A small contrastive image-text model, trained from scratch.
Model: 11.1M parameters, 64-pixel images, encoder arch mlp_mixer, encoder norm layernorm, encoder activation gelu, encoder patch size [8, 8], encoder layers 6, encoder width 384, text encoder layers 6, text encoder norm layernorm, text encoder activation gelu.
Training: soap at rate 0.001, 5400 steps, batches of 128.
Data: 50862 training examples, 13.6 epochs.
Rows from block 2 of the image encoder of a small contrastive image-text model, named by matrix and row number. Rows with one number belong to one neuron. Each number is 128 + 24 x the weight over its row's rms, rounded and kept within 0 to 255. All counts start at 0.
After each neuron's rows are labels from the 100 images, of 14976, where the neuron reaches its highest value: "responds to" is what is common among them; "lies over" is the class under the peak. Only what is clearly more common there than usual is listed. The data: cartoon faces. In brackets: how many of the 100.
# fc1: MLP up (encoder.blocks.2.mlp.fc1.weight, 1536x384), inputs 288-383
# fc2: MLP down (encoder.blocks.2.mlp.fc2.weight, 384x1536, transposed), outputs 288-383

fc1.356 [144 130  83 124 127  99 148 120 153 122 137 137 169 117 138 125 126 147 109 118 173 148  83 143  68 135 150 143 135 159 111 150 111 155 123  49 121 142 139 136 131  98 111 112 127 154 116 124 107 121 159 185 132 135 136 105 154 120 142 133 106 136 105 120 176  96 160 155 147 158 164 124 108 108 142 117  95 112 152  54 146  77 103 115 130 113  95 124 119 124  96 120 110 140 137 170]
fc2.356 [154  94 182 167 132  73  78 165 154 119 158  97 120 171 110 143 133 145 157 137 126 100 138 136 111 130 123  81 122 109 144 116 141  96 163 118 119 126 153 169 169 151 145 111  95 142 142 136 138 139 105 104 132 162 137 140 139 100 106 154 158 139 117 103 119 102  86  95 134 125  86 111 154 116 159 126 170 139 133 132 141 136 119 126 184 134 105 173  86  99 122  84 131 133 117 146]
responds to: glasses (85); surprised (36)
lies over: skin (41)

fc1.351 [122  72 108 124 151 145 146 126 134 155 116 123 148 144 117  98  99 110 125 125 145 148 121 104 103 119 142 138 113 112 136 101 139 143 149 117 150 119 155 101 157 116 125 167 136 115 123 173 136 112 173 162 134 135 173 150 144 113 146 107 123 143  99 103 147  89 115 124 125 105 192  98 121 125  91 138 113 138 121 136 130 119 150  90 148 173 167 123  79  80 156  88 141  95 144 102]
fc2.351 [108 144 126 129  90 142 102 143 112 148 131 164 108 111 103 157 123 180 157 100 105 141 179 103 111  95 137 127  98 138 100 162 154 114 127 166 135 123 121 101  89 113 113 156 100  95  90 146 159 132 152 171 101 101  95 134  81 145  69 129 132 129 138 125 113 123 170 105 117 110 151 137 121 151 139 137 110 142 107 129  92 120 147 190 124 118 133 112 111 120 115 109  92 140 156 159]
responds to: green face (34); bald (29)
lies over: backdrop (95)

fc1.516 [147  99 117  91 137 100 102  54 159 123  97 140 121 132 148 126 129 114 130 138 128 117 141  70 107 168 116 148 162 118 130 170 138 157 136 148 109 152 149 143 121  98 137  97 135 122  66 109 133 127 138 127 158 124 146 150 150 122 134 123 101 128 140 130  84 169 150 143  95 104 126 159 158 165 137 131 124 108 132  86 140 123 146 148 127 103 179 164 154 103  95 145 133 181 130 144]
fc2.516 [126 112 146 157 135 150 142 112  84 131 138 104 136 137 146 107 116 131 120 104 121 124 159 129 134 133 171 132 128 121 147 161 125 116 167 144 101 136 100 144 128 150 132 132 116 157 117  83 115 109 111 120  71 122 138  82 138 133 176 113 110 111 126 127  91 124 142 150 121 136  94 154 143  83  56 110 139 138 123 155 138 139 148 166 103 120 165 120 131 159 193 122 123 160  91 128]
responds to: teal hair (93)
lies over: hair (41)

fc1.501 [149 118 152 151 127 142 114 107 148 124 136  99 123  89 116 134  97 102 145 146 130 122 131 102 136 107 188  83  96 130 141 109 118 109 152 161 138 108 158 122 146 121 137 161 117 143 101 119 119 122  91  93 131 113 139 145 129 125 134 115  95 115 133 147 135  81 144 167 156 165  93 162 113 109 103 126 112 135 112 133  85 132 121 162 174 101 149 120  82 146 131 110  89 115 100 120]
fc2.501 [130 110 149 111 146 147 151 137 105 141 178 116  99 142 135 152 103 112 151 127 124 134  68 147  88 134 166 140 112 100 103 133  91  75 147 122 143 133 108 124  76 139 118 109 153 142 131 108 133 101 134 155 100 121 118  93 122  63 159 139 136 141 112 169 165 133 135 117 128  97 125 108 163 119 128 155 177 153 105 162 136 136 109 113 153 127  99  85 111 126 109  83 167 132 100 153]
responds to: green face (54); laughing (53)
lies over: skin (46)

fc1.678 [ 69 131 113 155 128 140 120  90 123 127 133 100 107 158 164 128 159 130 105  71 164 128 127 142  62 157 112 120 145 110 143 131 150 158 110 148 110 103 130 124 144 133 121  96 118 112 152 148 140 169 156 149 140 109 122 146 167 109 130 121 163 160 105 138  94 118 137 123 118 123 122 100 146  83 154 101 107 102 107 127 117 125 156 141 119 158 164 136 101 137 143 148 103 110 135 134]
fc2.678 [156  99  93 133 117 142 124 137 127 142 135 106 123 107  98 136 118 111 128 146 151 117 158 158 124  89  93 133 119 143  71 167 106 173 110 134 127 125 129 134 113 122 161 128 141 136 107 117 128  64 145 152 117 130 128 133 169 118 121 114 106 130 121 136 113  78 183 166 109 169 129 110 143  75 127 137 154 125 109 123 137 145 106 114  97 116 116 126 119 121 142 134  88 140 132 117]
responds to: teal hair (65); pointed hat (27)
lies over: hair (50)

fc1.21 [130  88 152 144 106 124 150 130 131 154 120 154 174 166 116 148 148 159 115 143 193 137 122 119  99 155 121 170  68 135 106 125 137 153 157 172 127 120 148  92 130 125 145 132 118 136 134 100 180 103 121 149 129 146 115 137  98 106 129 147 141 140 159 163 118 134 125 187 109 173 122 143 141 155 196 143 103 117 198 142 116 102 146 133 164 147  83 136 146 150 109 136  91  83 134 161]
fc2.21 [119 146  64 108  95 122 111 137 114  93 131 128 131 122 131 109 158 101 116  99  99 111 153 146 121 124 110 162 128 131 135 166 126 130 115 120  85 126 149 123 114 155 123 123 119 120 102 124 127 129 152 153 116 126  98 135 167 149 127  79 100 143 144 142 127 175 123 125 117 123 129 130  91 136 120 140 119 163  93 131 165  95 112 101 109 145  99  89 168 170 151 120 173 122 156 118]
responds to: glasses (71); top hat (43)
lies over: backdrop (96)

fc1.142 [111  94 131 116  80 111 127 147 153  93  87  98  89 132 124 136 137 161 153  96 131 100 138 157 108 149 131 133 112 104 110 114 112 110 148  83 157 118 113 173 109 148 136 104  98 152 109 130 114 105 114 130 109 157 119  98 177 110 102 132 132 123 100 153  82  84 125 132 126  79 142 141 132  93 108 130 107 157 136  82 122 127  94 115 157 119 138 137 117 149 141 146 141 156  74 107]
fc2.142 [146 136 113 109 165 145 144 105 129  89 165 147 113 163  95 109 131 138 141 166 120 134 120 109 141 141 148 151 144 122 128 124 173  95 113 132 108  83 141 148 112 141 154 124 153 124 136 136 180 132 137 180 100 147 139 155 160 120 130 122 169 146 108 105 125 158 132 134 110 159 118 136 102 140 136 136 143 107 127 112 124 167  79 122 147 107 119 129 156 124 110 114 138  79  71 155]
responds to: teal hair (70); spiky hair (38); crown (26)
lies over: hair (49)

fc1.355 [129  86 168  99 105 117 150 143 131 171 164  78  89 124 121  75 120 162 119 114 134 151 117 137 131 176 146 112 126 148  93  96 134 117 155 114 166 127 122 152 135  89  96 175 127 112 149 127 118 136 135 153 152 107 127 105 152 137  91 149  93 123 110 122  90 238  86 149 110 136 104 147 135 170 101 111 128  66 129 142  91 133 103  99 153 157 105 114 120 127 133 128 136 133 124  95]
fc2.355 [ 92 160 144 121  99 145 139 119 129  99  78 156 130 128 173 156 110 156 125  86 116 144 123 160 115  99 169 174 155  80  92 154 100 140 117 148 113 105  83  91 108 135 104 176 112  83 103 101 131  95 125 140 135 113 116  87 129 150  89 118 158 145 102 136 147 134 160 108 124 109 120 146 182 134 149 157 120 146 153 146 141 160 141 118 111 103 161 150 148 103 139 136  91 142 123 133]
responds to: green face (99)
lies over: skin (54); hair (32)

fc1.331 [125 102 164 102 138 104 101 141 128 145  88 110 102 112 155 187 140 135 122 149 148 153 128 152 102 121 150 123 137 119 121 116 130 143 104 128 147 105 114 162 116 123 129 137 168  97 106 157 129 136 134 108 138 104 134 162 104  85 102 131 157 143 110 132 147 165 185 170 130 120  97 116 145 161  89 129 164 134 114 161 100 129 122 136 134 117 100 107 106 111 135 107 131 117 125 172]
fc2.331 [206 158  95 108  95 163 102 113 138 130 133 133 108  66 145 108 116 168 152 121 167 135 169 163 133 163 126 122 142 116 166 114 135  98 111 162 137 131  91 155 140 105  97 118 125  96 120  99 136 120 137 138 118 165 112  92 129 122 131 161 155 116 149 102 126 148 129 123 109 151 132 135 118 153 115 156 115 103 159 116 130 138 117 120 135 161 142 172 187 117 130 136 143 170 128 113]
responds to: green face (90)
lies over: hair (34)

fc1.657 [ 93 137 156 103 110 117 171  96 139 112 163 106 135  97 140 159 110 147  93 120 144 155 109 119 105 117 121 161 152 128 157  97 145 181 148 154 100 156 101 133 125 124 119  98  99 129 120 162 142 179 161 104 199  90  95  87 116  78  93 143 138 164 162 105 160 155 158  97 128 147  98 133  76 102 133  89 154 131 159 151 160 148 126 153 112 126  95 116  90  86 105 120 147 120 122 130]
fc2.657 [146 137 145 124  83 138  72 146 121 109  94 130 150 138 136 101 128 111 104  94 120 123 147 117 205 161 127 107 160 123 157  92 102 139 147 146 145 138 138 138 138 144  89 122 167 140 133 149 138 108 119 143 152 107 153 165 189 175 156 125 129 102 119 174  81 171 116 143 116 159 160 159 107 131 102 135 104 190  91 126 130 102 106 137 149 128 110 139 119 100 104  99 124 138  96 148]
responds to: green face (95); surprised (32)
lies over: skin (72)

fc1.91 [129 117 131 146 124 119  92 140 122 134 173 134 153 149 112 114  93 123 141 114 133 104 134 154 116  98 163 135 109 183 112 152  93 139 100 101 103 151 167 120 128 141 138 139 109 133 158 145 149 107 147 156 160 144 118 125 137 112 135 150 101 135 125 161 107  89 135 153 129 115 148 126 146 145 132 108 131 148 145 139 124 120 142 136 179 140  95 132 153 121 166 116 131 115 139 153]
fc2.91 [119 112 101 153  92 134 124 145 145 147 138  76 117  90 130 104 142 140 115 115 164 137 109 142 132  98 115  92 108 172 127 115 172 142  77 146  87 151 130 156 143 118 120 121 110 114 109 137 187 104 119 136 112 119 146 108 141 134  95 146 122 123 127 136  88 117 138 125  89 190 112 105  89 151 142 119 152  89 139 104 140 168 138 143 109 142 127 126 134 126 171 131 144 156 203 106]
responds to: glasses (100)
lies over: skin (75)

fc1.286 [156 126 132 149 123 120  82 117 115 151 104 111 114 120 105 134 157  87 118 115  91 139 119 167 152 121 118 122 148  94 129 117 105 113 106 114 152 165 111 121 107 118  82  73 122 121 130 143  96 144 102 100 118 117 124 131 160 137 151 142 101  93 137 121 168 114 106 146 158 129 159  99 129 131 162 123 122 126 118 145 117  99 143 105 142  98 124 150 125 129 136 152 176 131 148 144]
fc2.286 [102 164 148 153 154 137 139 173 102 139 110 115 133 111 117 148 154 148 105 112 142 153 130 154 132  71 126 127 151 116 133 106 131 138 141 203 110 122 170 132 135  86 111 167 143 127  78 154 152 120 165 124 167 110  97 105 125 129 120 110 174 122  98 142  91  78 110 161  94 107 122 129 145 121 128 111 158 137  91 145 142 155  93 135 141 104 149 119 134  81 139 123 108 119 120 137]
responds to: green face (47); glasses (37); surprised (33)
lies over: skin (64)

fc1.465 [123  82 134 121 138  75 115 131 144 140 116 107 165 106 166  79 134 124 152 173 130 114 149  93  80  89 140 159 134 128 109 149 123 145 125 157  88 149 170 109 142 129  87 157  74 109 152 156 111 144 120 141 137 147 116 123 146  97 146  75 131  88 110 150 128 117  72 188 123 126 102 117 157 126 146 115 112  81 136 130 160 106  92 134 184  88 134 101 121 133 125 125 117 117 137  89]
fc2.465 [142 116 132  86 147 142 127 138 124 125 105 123 160 103 142 151 143 116 111 115 153  95 100 139 148 168 105  81  97 148 127 115 127 162 145 145 106 106  89 192 107  98 125 101 139  94  89 132 102 111 137 155 133 106 137 104 116 132 104  98 145 159 133 131 146 107 194 118 126 141 140 107 163 100 113  98 136 127 127 122 142 122 147 100 102  95 142 150 130 140  96 152 134  99 190 127]
responds to: glasses (97); blue face (39)
lies over: skin (40)

fc1.51 [123 141 153 165 147 133 113  98 143 117 133 183 150 112 186  92 116 127 136 105 142 128 158 145 153 137 137 150 125 138 142 109  93 139 171 130 116 146 138 147 124 108 110 138  90 149 140 135 139 160 110 166  97 126 126 101 167 120 133 137 177 113 113 167 141  92 119 148 156 151 115 129 187 130 120 134 141  75 123 115 150 130 151 162 107 136 145 108 130 148 131 140 146 153 124 136]
fc2.51 [120  88 113 172 138 138 112 126 146 133 113 116 148 139 122 128 156 115 109 137 124 148 150 157 181 135 147 135 134  91 184 126  68 132 132 108 166 137 154 107 117 149 133 114 125 159 143 104 119 114 145 145 122 151 126 137 121 184 111 161 170 153 161  76  95 180  84 112 145 107  66 127 112 105 128 116 108 159 104 136  97 153 160  91 120 117 145 155 127  98 149 133 137 109 142 101]
responds to: teal hair (63); beard (44)
lies over: hair (47)